{
  "encoder_parallel_block": false,
  "encoder_positions": "relative_bias",
  "decoder_norm": "batchnorm",
  "shampoo_beta": 0.95
}
Rows from block 6 of the encoder of a small segmentation model, named by matrix and row number. Rows with one number within an expert belong to one neuron, the router's apart. Each number is 128 + 32 x the weight over its row's rms, rounded and kept within 0 to 255. All counts start at 0. Numbers have three digits each.
After each expert's rows are labels from the 100 images, of 14976, where the router gives the expert most weight on average: "peak at" is the part of the image that holds the peak. Only what is clearly more common there than usual is listed. The data: rosettes with rotational symmetry. In brackets: how many of the 100, against the usual share in percent.
# router: router (encoder.blocks.6.mlp.router.weight, 32x384, trained with AdamW), inputs 231-307
# up: expert up (encoder.blocks.6.mlp.up, 32x96x384), inputs 231-307
# down: expert down (encoder.blocks.6.mlp.down, 32x384x96, transposed), outputs 231-307

# expert 22
router.22:066143062130166104125091152155144145117141163127124139109144108100119086108111141135145105125119117137134140153062089108168124117064128130110082080123126106121133126140152073152075110146174117159057092133108090158191158141141137152
up.0:072134118126156124096195106121164107132123132185140179119149133176120111103126085121083121109138150116157011110115130065204111127119086069158114125137151141133103110179201118129128097118156128129128097111132166110124084095152107160
down.0:112114132072128116131094145048119126106103122159147114117132103085033157066127182117157118131085088137154110139165185060132093127161138109056127111100102163125140099105102156124139108125133094195131051118158127149188089129175212116
up.1:135106158125129091118099127150139138089065130108137131171107144075090162126088129113127196127123086127156208028090169139071135126169155156184135212183091119161124163128109124115051139126170146148148126179145022108128111172147121149
down.1:125096168185064119132153131058118178149127129143119115151146136136151144108101058181134175130126107130022155113166255139130104129109112160179123123136117134132112103098125129116127104118200156167139166200124145087132101119121150133
up.2:114161186088154089116107110123139131184094208117112155175168126145104064145134085048129167109137184054120119194141137120234148102220123131106092170133153145130068202120132160128170082130085114134140212079104058143129095125135128125
down.2:172186092058087127141178124135077139089081144129091095117086140086074138093160134126125125162138111147140065176122139132097119118103118090127167115215098138119119078093081137127107111159149137113078126123150103159085137138162175139
up.3:132131186140077132128057123113114093132088168123133142125128117085132193102136109127143146117117138134066148126070119166101123160121089095110143126124151085171128172099130122131142114123154123132125134149110151156178193138102162136
down.3:123127124148073084169180153133119104153075114123125076116129173120074093098133128123106147103126225130085128125123078130132124136142037158147150133110174127124182110177133154197131116135122131166115077124121133079142128128114142127
peak at: middle left (48 vs 11.1)

# expert 28
router.28:119107095145051083186170121083113131051130139110115116120148120140176155085136121121118140132132077061112152099102139154162169139125067116133140134201145116105113134096128133103124137082154114126151139168112192133074135097079153216
up.0:112069172106124154160139139116139118110108143094077113180138138124106112150074168082230115066160159159106080103173126163096140118071150158129159182144137105142083130123090191158166136111113172162116124120119091120110117123127175103
down.0:136092032145129174089112121129099124122131072134088199120134160157153128143105115076155119148102098245131136144119158112058121127180110109122064137121151095148156106121115131102111127120173143112134148127152123109111131156137110128
up.1:173091097157131130137129123171099158118161086147140092016119186126127210150110094102125153136091205101110126136126161108197123171116085100156155128116105139147133075126130134098185157124152080135179170145113137081107174138122099108
down.1:125191181116122029168150122109147120168109164097079130201161130130210133092128130099152150187105201089140121067098117131118115158141130135101119113052126111115133131195141086135162129172091130084120113111129114106175129111111149157
up.2:182118198092130140152137080131136168150186126079051115121117096148121178193166131158129155136127124113126152076142125134103074116125255107104120090118105130130177143142147105134125120120096085112159142160134137122078060158157149149
down.2:097133114071118074178119125073175120132137117121132130143120199142130098171128128154137148137082128084129127122068160109127140154163097092132067105158140118123131115133126165128123157127126126155137136113066028076146131151101153130
up.3:156122065143168128140096108138140150144093158126050154195114189128129108128095130123138154115131143139123125118131124108108075115133131148143146119127126127121144136123119144167116120146114147125160110177185152136119082114129162098
down.3:147082117047136140127105122133115159171080098106112132101119111087179131124081104087119132090109156161140111125154091177122190144179112104101108116125172129147102127127132123114129087099126124110122123143203111153112138125133109132
peak at: top centre (38 vs 11.1); top right (37 vs 11.1)

# expert 4
router.4:127159162127103105083100145148129121162158129118159109073085156112158129098132097153122182144132151120213175079110085095107175133070121112113146115078115143091090125173117159159129090136099124084106102105093134109181179119125086175
up.0:074133109128164166089171103136125159079159169130144139103100106078133169155108136117127071130125084051143120146050106107123131132105150128102144062137061132140179108172131126070102170128163140099125119159121124137128130099184117158
down.0:144112125094124132187131137040137134140109079100143115101091074167144144098116137135123171193129142219125151121125134070099143111156171124147125125104190196077139054105074094177141122162120144119118118171127181110120104138096133121
up.1:136136064129119119115181115174138110144152123138138061151129148081131161067148161128138117102210064115140143104115191010153129166164127164109129079086151128054104053173125133086132131122127134129135089127059169089132167158121104119
down.1:148125130126075119168125165118118171103099048126156124111110175124131128098185090175129126109103108154117123138148168204169118125120109151124102142075127101167150127155092133149126179177159083125110139122119106125129033150106166082
up.2:125099131103185116109198095119088120141160176148106130160116100130105090145119026136133147087137102112087117149127095141106159144085142101137105178178049138066128050104129165186137107090137187084115137100124135128136138111125142116
down.2:177120092121113117119128137105176130126150114028158113106147089118136141084115132130144130155092112131194091080135160133056086121137128100096123143149128162115113124048105056122158096062164095108109143129115189099117162080094123102
up.3:118107189138129209139139145144120125127090209148135125154120147136138105032150104093191117175067128153138173159186182183125120156112153086127082117138188130154128181133116084153133105147130092048193125099133094117097178146059115132
down.3:168128144127101127172110131125131141074123212122147121128139124135163150161127140110137128117212074115121092087138092120127116093122092162078121129194122083115107127114120160078135137112077122093148140129134137167133100073116125123
peak at: top centre (42 vs 11.1)

# expert 16
router.16:124123114097086102186178099143156107092111103097125140158174085086122090147086154125160128110174140103132090073128097154150093118133099172131131120139142103187054117131114122123177102132167063121120096163153151075151121147144147092
up.0:115089182154124136130104131148120126130126128173111119125123160132100127151136140117143094122141197139146079128133130138145164137116155141156097124099155114127144078128190117141188144107120047250172155117163154130132015108139108242
down.0:080125151175169092177148106083123087147123140210092128147128133184125141148126129133115139118169112139086129205209074130102137140129217129150121129128097042146105151087120184110131129130090128141113196118106088110121151109181121121
up.1:183197053121098112141095111114129159128097193162128086158143125155160123087123110136116117128031116122171142119120162126123085127166131169110141061120127114150106133172128160126126150106156127139121145131125127107085130116147218162
down.1:167110225098104129204023209147123151120089118110128112091167182127125116143123037133134130127088121134132129077194151159117126119055058100113112114096210100151166129116123152146154113134155139126150131153086143152121100107033047157
up.2:131149145073129128101134105137125162076057126135141107105133095125136131140108122134096123146138052091143106096122129172137250141135173077124147126126094117191173140132083131094113126158143209044149233106082172110117122093139145148
down.2:104128160082106062128093130074135084121135126113095142127134133132103154085145106128135042102097215166123166138132135125150040155129130128166080019041124156050124119143113138129182136134124137170147092213136142133166120222157122158
up.3:134145092129182174096086095162136106105162104107154130090123128128119168134123127202119000127127160072158124157136115142069227120104187084128182157146072156096128142133128165135131166114121108124132105138129116125109117125029046138
down.3:131076132075074143124132137130103167131136075172099155062201156131159144145126111120137128126134105136072117139112096108122161129159151174084148127105090115121156200094095120088058128074041166164113133070083127140110150128155132161
peak at: centre (33 vs 11.1)

# expert 8
router.8:200103189093164110098154111093097100078168131102127177119134136128172100128099113141100145131170100120135107084136139089126089156079141126124134124127073060058148165087062138133179097180161100152087155112154129132108143073146163084
up.0:134153161134180107119110128119082126180041119076206122113133162104142165136118124104083035171105112146151057131130186091216192118138164128179106124135131192137139113165126107122056116128135140148145052147140124123131109145045155128
down.0:136069129135142119191134152118155132123144150100087128108134128204116063115177121122157111135143108108143164131156090129149117166130155116122138107144146067128128135156137114160105105131116130140125135140110123176030161033169099124
up.1:118135092151105162149146128133119138123184151095193133131155072167187025115105120131127126158182033101120118120159119077144129082115128135139150148153112120194162128129106111147175131140123123112126123133125129122043126122135131144
down.1:171097173088116156100174092124130132136105169144166140172152255123072157143123139130104112073087211103063176129212100129152103120093140146143112164118131175125107150128132055137186123127072128096127138108128139226172078094123152112
up.2:105119167122107142114116099109124182170117137128186133121130189133103140180171112105126130187174126136167135068137124114144162157115140064116072125129123116136150095118125111100096123134193090137144146072122139083127128131127195167
down.2:100073133112157127139153106126194127057159062146136087128128126131147128129127194079133127154173177097132142140131168146164058081134191147057146095165155134182165044125174158164107152128164110125119127171124142129120151131077133137
up.3:189144115126105147043170112158184195118126076128126133132159149118125165135143113129149127115073123134131130136132144128138134167183076122126111138155091106129126166118130114159121123153126086115139189143148097062131121129129127096
down.3:128108176126202088116163153128169151205094128112093127109124097086121128164115101108101175145168131143102085129091071119143122187091138126113151177138158120122119192100132155120126132124158147091108131214127185116103192114068131136
peak at: centre (27 vs 11.1)

# expert 20
router.20:153119132136134110124186132124140058123107093110123115086058099145182096144148104112123172109155141093161129147170133171115129102162133149122155129110098156081124113169138165119113143122120129094172133102068142116164135140128137149
up.0:127137125149146112132068126123115129092141153121111106138089086092098079159103188175122086062111134145126096147105135187103141133107140134180168128206116153125149089102108131133122122104063177105127175091133113136135108150123154166
down.0:141143108138176167074114134059126037163078125097013135154148206124163172128158137126119054131112064139114088076139115154155129108109179143113084159129142120121137159140131129124187067129148137067120129123088122137126145145191177181
up.1:106137163131118070145129123093069102145140124134149128120081151121119106137068112085111076142089166083134189106123144086132168154151162130130142169171163203102138131127112114142168120092139125111118160138109156187131151144134098222
down.1:138207191111133140148085080127138135105156243063124113104092078127151132131137099113092155180204067149221135121076067119146187193152163105099122107136073132109113128166105116075136131128130140200149109113126157117125134122136129103
up.2:094138065137159128102119114164099110249141126142225130148083123140115137151115134123126102122169125114136095121133148137089115143094111137082110109164134139068121140132047172115059173137130131161084125119127131112085158128163095126
down.2:111049127095134109047129133186194128106145142140050102128215120159115155088140174252128143114148143135231075048154159069108092151230135101110126137097121107180171134128128158104165127134124118187125101112158158137126178144146137131
up.3:156093169149135121103143133143096107115086101097099121160104111174151153115169190114172131107058141071064118117120171129153129145134129124098117137118116142128116138082149130138147158110112120140126062112135144127152106131125166129
down.3:024127127136111161127158155117119041133112133094194173163153097116159088131125152145099122092135132122101137117042126111131136143126120129158123112176121040117088127098211161137183116121141145133177128103162114114130138176128138090
peak at: middle right (40 vs 11.1)

# expert 0
router.0:114149097106097161096129104097063132084170096128177131091167102158089133096135196138099156092101092157139095138124121109181102107109106119160167101169115109134182116131129050170097151137170186156116083120133138180141136100182100100
up.0:135134127102139160173101111160097066136069216121127170037143149107159117129112148125129148106198142122109132117186121130126122174103127099103091158136119144137124156121128131128135113132202124138185129123152135104127153125116129120
down.0:135076115129119125115103129086189141124110107150124128103096157086123112133131130138157162140081153159124144145081154113170129136139188163190126121133165149141131080135129124096233118149139037145120105132059165174123113121130159118
up.1:105089136134131219124134107137130128139129150140119106117111125104154140082142215143096181123161133122121131161135151164111092158171113139087081112103091100132125119130173254112228131162153126058166127114157117093139122157124103110
down.1:146093086128168137137075109160168159135069040125050175084126080139121140129155159170175133116132142115099184181121122160173100146090098114130049124133120145148170029127133127126080124143119087083178046158110127096128134098088114050
up.2:047160102130163111124127113095118145175132165097126099059112137121138119159208134120171112074136177139122184059165153132049157020126134145125115128118117134130090111094132153176163097120116168094126128120099111148135131188132122104
down.2:115083106059141137131094220131084127054135130122068130108145124120155118151140158123105216169129129132141118163129096116134126137117123151121134109110143143171168119143127160130130108127184099102137122093128067120176177133131158197
up.3:130114095134141152088091104169134154127119128128127117124109077082189121128113119063194123098078101118178116099153093136121152115130126136098132139197120060130104134114107111133128127135124168087196108178143179127092128080133134127
down.3:134108102173128116064136123146152134114163140157132126181195126114098069108120091127150123132116065121132141135138136126121083082096118133137185147126134106111112142127156125160076146129115101098171143074142108116110115057172116110
peak at: top centre (30 vs 11.1); middle left (29 vs 11.1)

# expert 10
router.10:051191094085091169148081155114121162168146167099159155095179141151151095097093181135156164092097126127162169116138126093125124136074103103071080065139108121115099147123090080193097076163115152109084077113087109183166189096114091119
up.0:139096149128189143116121118109133120130115103179164125141096098126120039110161130050151130108170156123130105128158130146115123130128171153150125145195130098133187178130119135069110143128067184179140130170176103124123127069174123132
down.0:165129184147120121118127128077138145116110115132117114077135129092125070135120146105154137118220163173146133060134161086115129138102133160097136157121166065161158089170095135123128127144111104183091117177147105165139120135035132092
up.1:200146155154058150077105159201122168066107132104141113135104120175111130166114146117112133120131115156105102174122171184128130160145082179117162089055095137115042117147137070114110069068124125013173077036133131089193141118111165165
down.1:162173122119140143128084178152110115144159131154091090141040093130137104119135103148099122187161144116182182138101112126093147101053149093112073101105086128083177012120077135095112131121134129123128191160096144072117156144142135089
up.2:134182119074120053129122153165192062139136176141126123095145128102143092111138127091121148132028157117216147116123096129165133099126107158079138158152182095164111108148084136164099165171174118042128120126126130131139196096083111082
down.2:116049134139117146120129095141073091147119137131136082122118130134058121163097175140077129111135210144102113122149081136137128131137127092104140140118109131117128065128164120163174147109039144151123127174130112183078119131157093103
up.3:090133087137118107147108149147133196134102111127156166126070218179125140138137139156102111059153131108165036144052148117112144113108128114128163129109115087118166148124132193124116116148103223128121157173104134121191170157103122180
down.3:128131150149163041100126234072112143077167094141119087117151109201082138083067127155147128107094079114094131117079169125128164116194086114155155141103042153049198000175115155138146154116115131157145100116133095151156123128131134161
peak at: top centre (32 vs 11.1); top left (32 vs 11.1)

# expert 15
router.15:169111132167108103131150077146169142085079157119069124145139109152088068110167184152128109154139200125103102119154121151199118182118127042151155130099155130137135136125101167094114096152136157149128139155167167100139105113151114096
up.20:112195139044127183127106121105147098131116073134110111158118017180161128126186134132168062048087209134204124128145124151139196106116166135127131125142168122166117171112130122115143139118131127131122153111115129121111037073157239141
down.20:195126096127168098130103121165106132117124204141141107101131181144160144128128097073089157144131124132114156104169043097101124092097127117110176128104166147127143131062150130103122182133142169081187094131205113119153071169140114127
up.21:106145098114070193136164140061134161130134044181127173140136153146078168145165098125138095132173160145118110122127095126115068195111134108191059057099098123126139107128130168138136157175123155157090120116182129121106127108137152058
down.21:024159135136179147148193125132098081099126165149168131136130063123146186086086118105152117149193130127081089113142151106201061113134139065129151154152121132126081107101125140133142102122110102096126129139165199118117114128128125099
up.22:128130107128084116178104149141100108140134158152111135141120171129168101129136129060124202152117129143100102136184127113136109159129143052157107127123135077163117118141110138190166129113130128095068230149142126073116103123128159109
down.22:118185151084159165119136074096108117145142140173152126104123067087125124117197133126127187135183157154146109131117158125149124119139098125152116159106084132116114100125018144107142111144108105130090158086161127126118117127154150131
up.23:133087192192152082126121168129134138136110082132127131130083052108098158138122129092117121190186181107097124092087123122125097132128117151134160200111139101159150169126141137128155129126139141084089146144127058110151184163113169118
down.23:180145223108068156136120115055135138123114155096116109139131145116111205140085114195137158135145133068158168106129170131134128109143085098124100101131111134132105094095066148105070159117118112128155111123131135142123112130139117145
peak at: middle left (39 vs 11.1); top left (30 vs 11.1)

# expert 2
router.2:151153148133094121135133075142134097188093116126094126170136145146138082137159174127116109110159129108136099066157149157141115150132144154165145124117147107113136163197110223131102073162129149158099118163107142119141149134111095102
up.20:125165152141214151133177129126099158167135120131076087121126153114255140120123073087150167141129092116165124131157124042151208122168135129108130106131164132142131098144122194143132142118092153139128117090125121114148118090108130101
down.20:125104134153120026109155117145109109140132107138121092110127113138093112134104140122129101133116039133129161116132094121080142112021105150149090140142140112109071145110129079146123120109128159117124131157123134112145147132149113203
up.21:117128094132137108132122151175155122128077134130128171144107099174075066131155116150123125139102101137104103144132128130171155047125128130118114123140170131157132052112165096123115135121142206189092135156130185181082134094094096168
down.21:154157133106108097143121130088122131042136080107146142124129128097121128126100123117142135122127148129212129187124122157151188107090088123109100135178137169137165192145177103124130081131142130097115119183132108109157147123129125125
up.22:189137083173160130150142136120099168100125113057168128191073138085171105123193079044141119139108068122098172087109109133141149114136144138129129121130080141125105138126099069142122120141129106098120133220129074158112121109101131112
down.22:098126154126091125167137121155167129182124104150105133043169119129145040160101132129169098075164112172000093130099137117060120153125148151141145137054127145153148255135128112136161139110135141041147135142144081155113088148126132107
up.23:066129087125127189124107108059149125240121099184159083167113116104150194122115145134131128135145127114123128110090103158108122120107238091117136129113099174090129115145145088126128138130135129146117179062129126114107089138134123134
down.23:124110107084115094152138066137034088108135144036076147115065145147122122177097177107118115170127124142115114135152207119039138115128148139111140133086111166136148157181130127172097105120170150126119161118061131094138119126120166150
peak at: top right (29 vs 11.1)

# expert 25
router.25:117173107144154093116119149130074077124142123159055112163116152145082081115198144126105136195132093130156089135107110089148076113179116100114146134112132116117219176118072165068131117131144182139160207120145198125110150086182060067
up.0:111136113128144152124108166059137146096118149119117124141116127115166179138104086084120143148064127131117177078131128129139090117103083148148148117123133131112115029081127144138126125124130076142127228150118070096145119063101202126
down.0:126109130120181000125144140117104117128065128172148112137133132124143095108140129114118109121136122126118112126153103127132181115122168132112148128129136127145090255112128168107124092120151205125103053063131151135139124129133096161
up.1:127183161140129087126074125131128130142120154132137112114088160112130201150146117124126153109096153090122060103133130139117122118042189123146134103109188123146137038177117150165171144102156102122101136104128203127138109099114128128
down.1:120073143125055135158148136136180127179128141118133167135133156135136128124129230088052137153175053128148137094150064128139117117132120047157232146136143178080146059140097201115125116117147071069129114133162073160153015149193121220
up.2:127092240128130210080122118143137115135142219145101126123115173110146159094098128152121110158125126176100149135135115150163119147054102146121130121116130101236134068099138143139132054155125115126121126134060174131129101126110168135
down.2:111162151124147071125072184075134077140116223143255129128089139156104108119151136140124138055131120146124116124141108131133130105143121136134140067119127127142154000107168119054145119122141215115160129105121133134135165141126068121
up.3:146151090177128125085126135137150121153137118088133113046200134159147100063171144199138115145104128153156100130154106120121117126097121163132062142119143127162211062116126127068093130150127169106106149090177141099203161171101122114
down.3:141111131171097137153142185165128099126101131137134133225109119114124157155159089115113123100060136162133179057111126085238122129201137161083120126166127142124129103137133128253054124141094130128135128168112137119124148161133078109
peak at: top left (51 vs 11.1)

# expert 1
router.1:231161154144189107093146096110163106142103150090105161171060154135059130163111094107128140110141157079114083087134061119090154143084134121152205163114118168107137127144181125113188102094125134116106193150124163123142103136165150145
up.0:089136126136041134127131142100083128148141121123090126091156039158146142096122110147118142169075103164157127155118122130129127139131111145135106046181132101150146147164088120114085124125115125102122064097130117197126110148133133167
down.0:162120099145124154183117140109139142191197078115130161100174130139141093159125117129154123165137210175160068070183187082102114158122121075122149121096203148204129142064081154077105099131132126154142039045099152083166160119084138152
up.1:124132126205166192137080129152119118074135079117191149123094126134119130141133132091123108113129087138157095101160091190095132150127133097159173134176146081108130125181135177141150117214140148058150181101111127149133149125127128121
down.1:209096132122127127126113176146146106121134125114123129122179091131098083137116124138216135133100160123116123154100163146112051082145119190123128172192149123129122121131099129142128122108159135120128116167116128138114102205096097131
up.2:194111141127084122141130134069196087147125126129102106123082122140099138201103134101140111160118133187141103121146126131216110135125102087238140151126149133137135100174138132180099123161118088131104108127095163168169161127122093166
down.2:148079126100125142125130118127126139149154032120139110126136183153120190139167149159102150080132134108132118131134099127151134135148169088130029128034117135134113117123112090099132156124141128120166241090126137172129150194125114144
up.3:142130191150129134117124158148095178103113173133100158110092132096178131096081127105117125109120118134098122149163135138131023194100127184134136157162218102130140115142144176125106119115125079117127059107179150121186137135124146206
down.3:056132108129108150139128128053165084165139132121105178124179133075120160108161197226095104136135160129202111122129098109124137128186132043125124148122071186121031107180101145148123126184129135200086139124098104112107104127104125130
peak at: bottom right (42 vs 11.1); middle right (32 vs 11.1)

# expert 19
router.19:075120121090093171146146116106172114143137111134152135193158089072179085173121135123141150086139122106081114143170125156097080103055088107151127133134156129111087120052102078167143085143130118190113115138133103108165093134087135121
up.0:135120136124142155072089124084193127116107124118081124119122115166114080131128168134140083110133151122206105216171077138087107126123120054190116143134146090105127203131164107151117165124162134165118106143141120112133093134053204137
down.0:113137136129099158127092096122100127190145119097095126072114113160099208095148094136128155103144182116144122120139141123122121135128134103098091116075135117129158155112065150131124118111134127164114132033129167048091166176114175123
up.1:116088159129143109152160073099130127062123204127127081117130139127172192079158123092176139116139121136125125118117140127088086140156148089073155180153128214124119116124130137119127070101115135125160171127201103102129123135156101127
down.1:154131101109132147150118107165143155105052152124147113116139161150081156165053152117106083157069118113103133143126107108072162119142112117119132146147136125214063161158057129148194142113156146141119206145139089153074130132093143154
up.2:124152077158128110075106095178123150176100131145199153123078119028131118123123094110103100161163124128141132172126129106127109147114149215129120105125115078086121209175129119098093137125139075111103165140176182140105125125131139142
down.2:078135187130155140125185194126119104059132118134112125131112107159147108099145142165158158180115137079119109138180181118161094167128111083134207103125127092169133101098119126173111087191118110105168116121109091184127083125112129160
up.3:128090052159122123150084135129084126127163118111122176130070128109140153141100095143080138102126071129155096168095093175118138131131125155131122134116151131091171201091119122129117110111167098105137159129135131128131146110120116158
down.3:139123145120145096136130150129128129131167134172125109135127166083140135194126094140130136138124124120112115175133226182128124138143124146097086112119125180131098241112160126072159152121095127113152101104106163151133149113099153131
peak at: bottom right (42 vs 11.1); middle right (35 vs 11.1)

# expert 7
router.7:146172133083157086127118093173089159098169137162158121126147148150048127159147184175152104140093145122151100105118204172086091112134184177138180164104166133165115156157095149074150165154147148136103123122160110104103106116139161099
up.0:121137134128151092113101172145132165140078127128156093125143116161144098164100135168122073097178160148125174142122158152011125146149086127174128096135098128088133138114168198124132115117117130141167129088112061139148095161096149144
down.0:115123185159117158103157143129078112102129146127142205094107126114165058146141169131174113167045090204216082122106160068124116116173157099133095145172143102184059134119215106121163061120116095141148125157140124100080146132102074129
up.1:226058252133083127123127085162058125138181134196121123125140088179108122132149170164126142131120126180128128161128080151112114095166122137130105116153133123183171177096130124074175135143163218080127159104107132102147182115122095133
down.1:136120133110105127132148099127129108049147119132100129113133221127065101157136126131099129033078130129153123163104082175122123118125096089112145173137120132106155122183182133162070147191104105254144148109143076134163110107141143182
up.2:154143107132159173159098100087132119074140182215075121159134144090129112114128131138170103133086125105126126135109129054120137136160146131122070062163107102144142147152093139105102094160128094130105141130104167228121095118196142164
down.2:101123116181182074166065091131161134142138075151043103051133081158127116159150062148119132154170134137141131166142118140107102147192137065123121130132166035061143134118114123098054134188135149121133133132130151129126193141111178071
up.3:116159134142101119118123103144152065188137141107119112166110155164127132140206115123129187088113220148071108114087119098128124077180161136142141099132120052100140196123126130119156109167121107135035124117149152080165102065124153118
down.3:106118144170117086128128118219182127192112103134138137079190124133185155171155139128115122127141142115097131182126072125167086123145144095126133160152130163187143125122125132126109095165111109107145172130120136130113122142185189113
peak at: bottom centre (47 vs 11.1)

# expert 27
router.27:072122101134139166151138148081115166117092094098091154161175098064085116145117119163112128128137147142097100113094102094184129114139116143153096130147172081138124107054104081110083130108156140098110151134148139167106147137100161084
up.0:110253112133098100125109099140114109205144123123099095191109128202116119151122106185159125040098129094126141130099122125158162148104128181073119101141116159125134166218175117166183161109046115138105138079116150103185116104129142126
down.0:108190223135121146110155147115124146111071138130146137106126107210130136125174131156108122155146164136117137128077157077132154127149126137106143122132157139125103070125167118158127040135117139095113132144157074191090113144120128176
up.1:202083151128089135154136049143122109127110192119134093125126126154098131130098255071159085136137136086133154128127053114138203154108127166150112056149105122137122102113137143091078171159131100114129129090123119124143076124123149106
down.1:115133132106138128127130110091133125062085130125156125166154106141196115088173148102086137195161134160107131144114133120129057091120137128114116122174141137171123164098128113140125147101117048120088101123155129051188132126195184182
up.2:147127098143092116152101145096148145116123149143145126142134134127145194142160106062102106150126077117112129166133108154014192160130138123175122107139136147128125119122082198117133138106112117144093126133133090044085121124097193223
down.2:094122132086108093210171163136126132102096125104077106123156100169165164103133122133110141100120116087068101134100117156099133142116120176178133139121125130105101101127125127121148132079198138129143132174149124093178133133117104128
up.3:100064063073163118134176112121107170130124159130060140176137138138180097098122116160192127134123147158028129131132098161075170140136084160137164118122120181141172000128111074075101125135153139107129094151088128128094139132120115087
down.3:185141142103139070100169104107091160057136145114111122106100173142130136168072126134129126046106142124062091126070155120118142113117161092135164096115158134116088195136098220136134181130126162126110191080121142105117135146123121126
peak at: middle left (51 vs 11.1); bottom left (32 vs 11.1)

# expert 30
router.30:124159157122118096134143089124137129096122111136165153128157173091095135148157163136108126126158143101123108149141103182143126111151229159188166134085127188126118160098186160141118132158100105137144067129150169185091077167132132086
up.0:198114105099150103113086000105113137056156124102139089093128109118126127102139075149052131112138119227121127063129170098122153071081136119141127102154105149156157179081169113128133127069099129036134131132133127185081137139125104149
down.0:159138099088135178113175222123150129142114096128152093119120134143127140175128128105114109124130098093245135129142177177178076115207122137157128153112115122145105159134163095089074101124128153127124114135125182109120159125028128129
up.1:028128108126109171139080132121141096163153137163125126137174120133120044146195121054114130130073178169152037234118089129158099105134102162115154091137111109139157185174090113127142150131095172088119112128115092125172153122123205129
down.1:109139192127130121137127067119101113142130146121113166099107135182141090138137169168146162099138153127100159086134132142128121146133106157193111084134132139120104142112119133107145129133111118130119202186115143167139133139194107151
up.2:132113159079129126135110121148130131136124140133130128101154132121156114047135147135096098195132087154160128116091082072130104124086135107110129129128116000130119011116106083109125152110138142117130080110112115128078138097128163129
down.2:151129140118161127114126122120134149105141141067174143133158159136124076131099106126156137085185204136137134127133088116088137082151196102136148136130161108101136125128084172109156148106145104108248151118129143156112175131116127127
up.3:153154201130152147137032170121131159114111105119120105126144138128113247122161111122087118147122162095136106107185098159144092181127145134132112135132086077107083207145078120195142117130093142110129138126127177134123158123148140161
down.3:119119073151125110127151147159118136033167091131113140130162130120136160125138139123167086140165125128117146131178101149142130107107138142119174122099054122146168191095130208110114128144123087147131144098107086112174048117155148064
peak at: centre (31 vs 11.1)